python train.py --train_examples=72500 --image_size=32 --translate=0.12 --color_jitter=0.2 --kernel_size=3 --residual_init="none" --optimizer="soap" --lr=0.0023 --eps=1e-08 --adamw_lr_other_params=0.0028 --final_lr_fraction=0.1 --warmup_steps=1240
Rows from block 8 of a small image classifier, named by matrix and row number. Rows with one number belong to one channel. Each number is 128 + 32 x the weight over its row's rms, rounded and kept within 0 to 255. All counts start at 0. After the name is the row's rms in percent of the matrix's.
After each channel's rows are labels from the 100 images, of 14976, where the channel reaches its highest value: "responds to" is what is common among them; "patch colour" is the nearest of a few named colours to the mean colour under the peak. Only what is clearly more common there than usual is listed. The data: rendered roads seen from a driver's seat, with toy cars, trees and houses. In brackets: how many of the 100.
# convs0: first 3x3 conv (model.blocks.8.convs.0.weight, 192x192x3x3, each kernel summed), inputs 0-95
# convs1: second 3x3 conv (model.blocks.8.convs.1.weight, 192x192x3x3, transposed, each kernel summed), outputs 0-95

convs0.125 089 [216 110 136 149 174 100 177 111 115 173 113  82 124 150 115  47 139 153 119 127 110 183 164 128 169 129  54 153 189  88 101  84 118 155 138 142  51  92 140  58 125 117 147 106 100  88 119 173 125 137 119 137 104 101  93 170 197 157  95 111 152 128 138 130 140 109  98 108 130 116 159 165 154 120 160 141 199 149 101  59 116  86 106 103 103 125 134 106 141 135 181 135 133 126 111 121]
convs1.125 094 [140 168 126 169 134 136  91  86  94 108 104 113 114 111 137 169 139 170 116 118  97  65 165  41 171  72 170 105 134 123 156 162 106 129 131  83  76 139 154 101 153 190 173  99  72  93 122 148  89  92 149 144 127 154  95 156 151 176  65 201  53 173 187  73 106 111  96  97 132 109 148 113 116 130  94 141 103 131 105 173 117  66  83 104 198 133 154 110 162  96 137  94 162  91 116 156]
responds to: bends right (75)
patch colour: grey (45)

convs0.163 090 [132 135  68  51 120 108 151  79  98  82 122  80 105 127  81  83 132  95 119 142 125  75 132 127 127  98  76 139 115  89  71 133  69 108 114 150 119 157 108  99 113 135 149 104  92 106 107  86 114  53 178 105  88  82  90 128   0  63 128 110  86  72 127  83 164 133 128 143  46 109 181  78 166 106 114 119 152 168 110 113 119  67 188 106 147 111 104 111 139 112 138  98 127  73 178  86]
convs1.163 090 [123 205 144  82 136 158 127 141 133 134 112 135 133 139 109 142 145 110  81  49  84  71 156 131 146  85 187 112 157  86 139 182  78 158 114 127 106  95  83  97 113 123 193  75  82  74 112 148  76  92 127 136 165 130  90 134 125 134 111 153  36 108 230 137 125 116 117 140 128  94 179 146 153 187  83 178 136 193 105 139 125 106 107  57 168 117  79 113 123 124 151 113 134  73 101 147]
responds to: vehicles: one (87); bends right (74)
patch colour: brown (66)

convs0.10 076 [125 135 121 128  99 138 149  82 124 112 154  96 124 138  90 117 140 135  64 168 155 168 138 112 172  93 114 135 125  50  65 118  88 158 104  98 129 140  96  91 117 132 130  78 112 107  72 132  91 109 147  74 128  93  95 167 160 149  79 148 149 167  73  92 142 108  81 164  88  82 152 119 116  85  82 105 112 120 111 102 106  98 144 139 135 110  73  95  70 156 134 106  88 124 120  45]
convs1.10 081 [137 175 162 126 120  84 132 121 173  99 132 141 142 121  96 183 157 120  88 155 112  61 124  76 124 109 225  83 135 129 124 206  85 160 117 116 112 117 108 118  70 161 177 109  70  79  86 150  85 119 168  66 177 130 101 168 137 134 100 165  61 133 175  81  93 113  92 158 127 116 158 122 104 155  70 187 110 189 151 153 158 114  75 113 176 114  72 161 113 133 139 119 156  82 119 178]
responds to: vehicles: one (90); bends right (77)
patch colour: white (28)

convs0.126 081 [ 99 125 163 128  78 127 131 132 116 163 131 115  40  84  83 186 113  99 113 135 125 163 125 140 147  91  52 118  55  67 108 166 176 104 158 118 134 127 117 126 135 103 148 123 104 105 184 102 121 121 162  80 144  98 122  96  97 135  43 143 149 168  82 105 168 150 107  91 127  94  98 121  40 112 100 116  46  83  86 133 105 137 154  95 145 133 116 155 135 137  78 130 150 133 144 121]
convs1.126 104 [102 166 133 169 140 194 141 155 119 206  92 125  93 114 114  90 147 162 126 159 107 148 110 128  72 148  68 127  96 210 144  86 135 113  88 154 187 128 132 154 175 140 155 184 102 119 130 119  89 112  98 136 143 169 140 134 123 140 108 122 118  89 158 100 123 136 173 139 205  96 140 140 135 148  75  94 179  73 133 127 152 139 111 145 138 108 161 165  99 111 138 125 142 112 114 116]
responds to: bends left (75)
patch colour: black (48)

convs0.100 097 [ 84 116 120 136 104 173 138 107  49 118 169 158 128 122 140 117 150 121 114 156 106  85 115 134 128 110 202  87  77 124 139 137 142 119  94 180 173 107 130  69 134  79 141 162  71 127 128  99  86 101  83  73 133 105 102 113 157 160  42 159 150 205 114 118 139 128 139  92 168  81 143 104 113 117  70  51  92  90  80  91 103 164 121  74 167  97  66 132  96 105  92 109 173  97 127  99]
convs1.100 109 [129 143 126 146  80 142 117 173  77 133 127 126  72 116 127 102  83 120 107 189 117 117  94 132 146 104 178 102 104  83 145 137 173 160 163 144 137 118 118 131 131 121 175 130 103  95 138  79 103 109 109  69 142 166  94 183 138 150  87 151  88  79 136 151 113 125 157 135 139  71 145 124 107  85  38 142  66 159 152 147 155  99  69 115 104 156  96 104 124  78  88 168 150 142 115  94]
responds to: vehicles: two (82)
patch colour: black (30)

convs0.166 117 [122 127  44 123 110  97 144 124  69 103 115 112 140  95 102 136 127 138 117  95 153 152 145 101  82 182 116  73 135  69  72  95  96  95  73 121 149  88 122  91 109  86 107  94 117 145  44  86  58 102  98  81  74 124 132  86 213 127 163  76  93  84 167 113  81 116  85 120 138 104 136  97 137 161 131 121 120  86  85 112 104 129  86 107  58  93 117 126 114 112  83 145 124 134 128 137]
convs1.166 101 [161 134 103 145 152  45 101  80 154 128 125 145 164 135 175 132 141 103 195  94 160 175 116 116 136 121 148 156 113 162 132  93  83 131 102 143 216  58 136 162 119 125 137 161 213 168 107 190  99 139 156 125 112 124 180  90 185 111 197 113 136 134 100  42  27 148 143 116 134 110 158 147 204 205 153 111 153 142 137 140 158 136 133  87 105 124 152 145 112 123 114 161 121 151 166 139]
responds to: car (98); vehicles: two (68); bends left (67)
patch colour: brown (61)

convs0.124 127 [101  88 107 137 114  88 106 105  91  82  96 100 141  94 147  77  83 100 107  88 129 100  96 143  84  94 158 118 114 143 100  98 131  75 131  97  74 138 114 125 112 108 142 137 109  98 115 122 127 122 105 153 102 127  90  88 127  69 208  90 102  68 149 149  73  94 164 141  72  92 114 118 139  80 135 132 103  86 113  93  93 137  82 153 108 134 172 116 157  86  93  75  89 117 144 111]
convs1.124 096 [123 108 116 182 214  43 129 165 146 109 143 157 183 134 160 139 113  70 177 122 105 165 100 110 165 121 140 146 164  94 122 102 177 127  97 115 122  27 122 148 143 116 120 115  96 113 111 121 142 160 144 210 126 139 129  94 126 147 174  95 181 119 137 137  68 154 192 113 141 124 135 154 158 135 166 183 127 128 146 184 119  82 170 127 123 202 160  95 123 132 116 197 128  85 149 153]
responds to: car (85)
patch colour: black (40)

convs0.122 104 [164 145 131 200 142 122 110 142 141 119 103  95 145 114 122 115 118  97 102 187 144 161 143  99 111 118  67 160 125 178 110 105 158 119 154 119 116 125 131 103 115 122 131 109 133 108 150 104  88 174 103 194 118 133 166 163 126 173 110 142 124 108 127 197 101 100 128  98 140 125 129 182 123 122 130 153 101 139 179 145 167  72 134 137  45  86 155 139 202 140 116 167 156 202  66 163]
convs1.122 103 [166  70 175 203 150 128 127  92 135 103 128 194 101 135 172 148  95 142 106 178 149 127 133  67 181  82 103 124 126 197  96  78 118 112 167 135 106  80 123  84 137 132  98 106 147 111 147  64 134 129 178 123 133 131 127 144 101 187  73 173 151 173 135 145 117  86 104  69 117 110 127 164 110 120 103 143 104 104 175 127 114 110  99 165 130 164 223 137 157 129 106 136 135 164 122 169]
responds to: vehicles: two (76); bends left (65)
patch colour: brown (64)

convs0.1 128 [233  91  89  99 111  91 104 150 107 111 123 139 137 111 145 139 111  67  93 224 123 170 109 140 132 159  90 250 121 150 129  97  74 148 136 120 113 167 125 138 128 200 124  94 129 151 117  94 106 144 121  81  85 131 167 195  81 125 120 112 114  74 117  88 135 135 107 127 103 164 130  79  91 120 105 114 175 251 130 129 122 145  88 170 114  88  58 115  93 157 125 134 123  82  94  96]
convs1.1 107 [155 110  89 129 125 106  97 133 110  78 119 133 100 141 161  60 158  69 117 163  61 120 138 139 117 165  81 174 103 183 140 121  83 114 164 100 125 132 117 122 179 158 145 144 100 168  93  97 166 156 100  59  98 112 104 119 142 128  76 182 120 132 131  82 152 117 103 100  85 110 131  85 107  86 127  51 202 170 145  75 122  92  76 169 139 169 110 181  70  83 113 125 115  99 143 190]
responds to: truck (84)
patch colour: black (31)

convs0.129 112 [169 159 118 148 122 118 159 106 194 139 124 108  99 100 134 133 121 201 179  79 157 109 170 123 117 136 118  88 193 131 127 119 136 117 169  98 113  50  87 113 116 100 135 156  97 117 162 114 108 119 138 144  69  97  74 129 248 101 145  99  90 151 117 130 111 133 130  92 155 111 104 126 169  96 136  89 149  94 133  80  87 125 104 120  61 133 193 132 127 118 166 147  76 143  88 134]
convs1.129 106 [140 121 146 124 112 117 174 104 161 149 180 123 141  90 138 120 119 209  99  92 150  75 167 110 168  70 118  94 175 134  92 147  85 147 100 137 163 104 160 108 170 121  61 136 144 113  97 130  42 116 153 133 153 137 153 154 169 135  84 130 152 141  90  90 103 169  91  79 164 136  63 115 134 152 150 179  83 136 144  98 141  98 147  91 112 151 165  95 146 137 153 111 127  94 115 163]
responds to: truck (97); dusk (60)
patch colour: grey (50)

convs0.94 098 [114 108 149 159 114  85 104  86 117 119 132 109 116 119 144 100 102 144  98 150 107 140 114 117 138 115  75 115 186 135 100 115  97 132 100  93  80 166 134 116  80 110  96 105 109  75  72 194 160  86 109 143 166 153  81 127 130 104 168 115 114  95 120 120  72  68 103 148 124 114 157 105 143 124 133 162  78 144 132  73 131 117 138 171  82  43 153 112 141 141 176  55 108 102 137 122]
convs1.94 095 [117 113 165 139 110 106  79 126 167 122 128  74 150 142  96 143 132 121 154 132  84 134 190  68 139  65 136 145 193  88 138 203 135 154 119 141 111 132 124  85 115 101 115  78  79 138 121 138 139 120 164 104 161 128 101 134 136 115 115 125  91 108 104 106 105 120 107 188 120 129 130 200 143 130 186 198 161 191 121 197  98  97 161  76 217 143  88 127 133 149 166 123 156  95 135 157]
responds to: vehicles: one (85); bends right (74)
patch colour: white (42)

convs0.120 079 [114 115 136 118  81 176 166  92 140 175 163 178  84 126 141 113 149 127 107 109 128  98 132 147  97 113  54  85 104  77 143 109 160  71 114 155  90  68 117  98 137 135  75 112 186 142 100 102 132 123 108  85 117  83  82 101 168 130 117  91 110  87  93  86 136 128 112 110 162 108  77 112  83 191 113 122 177 109 174 116 145 137 142 114  49  73 122  82  90 101 131 153 163 184 129  34]
convs1.120 093 [120 106 166 149 174 175 145 145 109 154 120 156  95 152 124 132 127 114  73 122  60 123 129 136 102  79 126 155 130 192 144  78 159  98 191 153 107 122 154 100 168 154 145 160  97 154 136 150  59 158 143 119 125 150 155  96 139 119  96 116 153 131  76 177 130 102 135  91 189 152  90 151 111 116  98 123 167  52 137 134 119 194 136 176 102 156 189  90 153  73 127 149 130  92 147 125]
responds to: truck (92); vehicles: two (77)
patch colour: grey (44)

convs0.119 097 [105 125  89 129  84  88  85 121 100  68 136 156 121  71 130 128  73  75  58 132 170 187 112 132 141  83 120 101 118 115 113 107 129 128 128 140 166 113  82 122 115  85 134 116 145 105 145 123 105 167  78 115 141  64 157 144 111 147  55 128 167 142  35 155 116  99 108 139 127  38 117 150  86  87  92 102  90 163 145 110 123 105 163 112 127 105 134 154 102 142 115 116 119 121 155  91]
convs1.119 103 [153 149 167 146 172 146 134 187 129 128 120 145 142 113 127 135 140 123 174 165 116 106  82 115 179 142 123 139  78 151 139 120 169 138 154 166 121 110 183 177 206 197 101 147 115 130 153 133 113 152 155 152 110 209 190 115 116 225  84 129 155  90  92 126 197 145 133 121  95 137 126 134 120 103 128 102 130 107 112 185 158 106 152 161  59 155 116 179  93 143  80 110 109 131 157 166]
responds to: bends left (78)
patch colour: black (59)

convs0.135 106 [118 154 132 127 108 145 123 116  88 132  34 148 124 153 127  80 183 121 138  77  94  98 223 112 100  91 107 108 140 122 106  98 186 134 125 138  55  95 108 110 134 100 132 177 125 107  76 153 129  89  85 140 105 126  70  94 117 100 142 117 156 127 138 122 118 131 122  89 129 121 217 116 139 175 156 153 159  88 117  68 109 127 138 113  84 121 120  97 133 102 128 210 121 209 186 107]
convs1.135 091 [ 83 179 110 141 141 150 155 131 132 150  16 138 119 203 154 138 173 158  96 105 110 121 159  83 144  48 109 125 136 130 145  97 146  97 139 110   7 108 146 132  97 153 155 106 123 103 113 143 101 104 155 176 146 162 116  89 112 154 130 119  89 167 166 128  97 130 163 113 148 125 123 151 169 148  75 172  95 119 130 169 135  88 132 140 129 138 162  49 134  88 175  38 147 101 149 103]
responds to: bends right (87); vehicles: one (86)
patch colour: brown (63)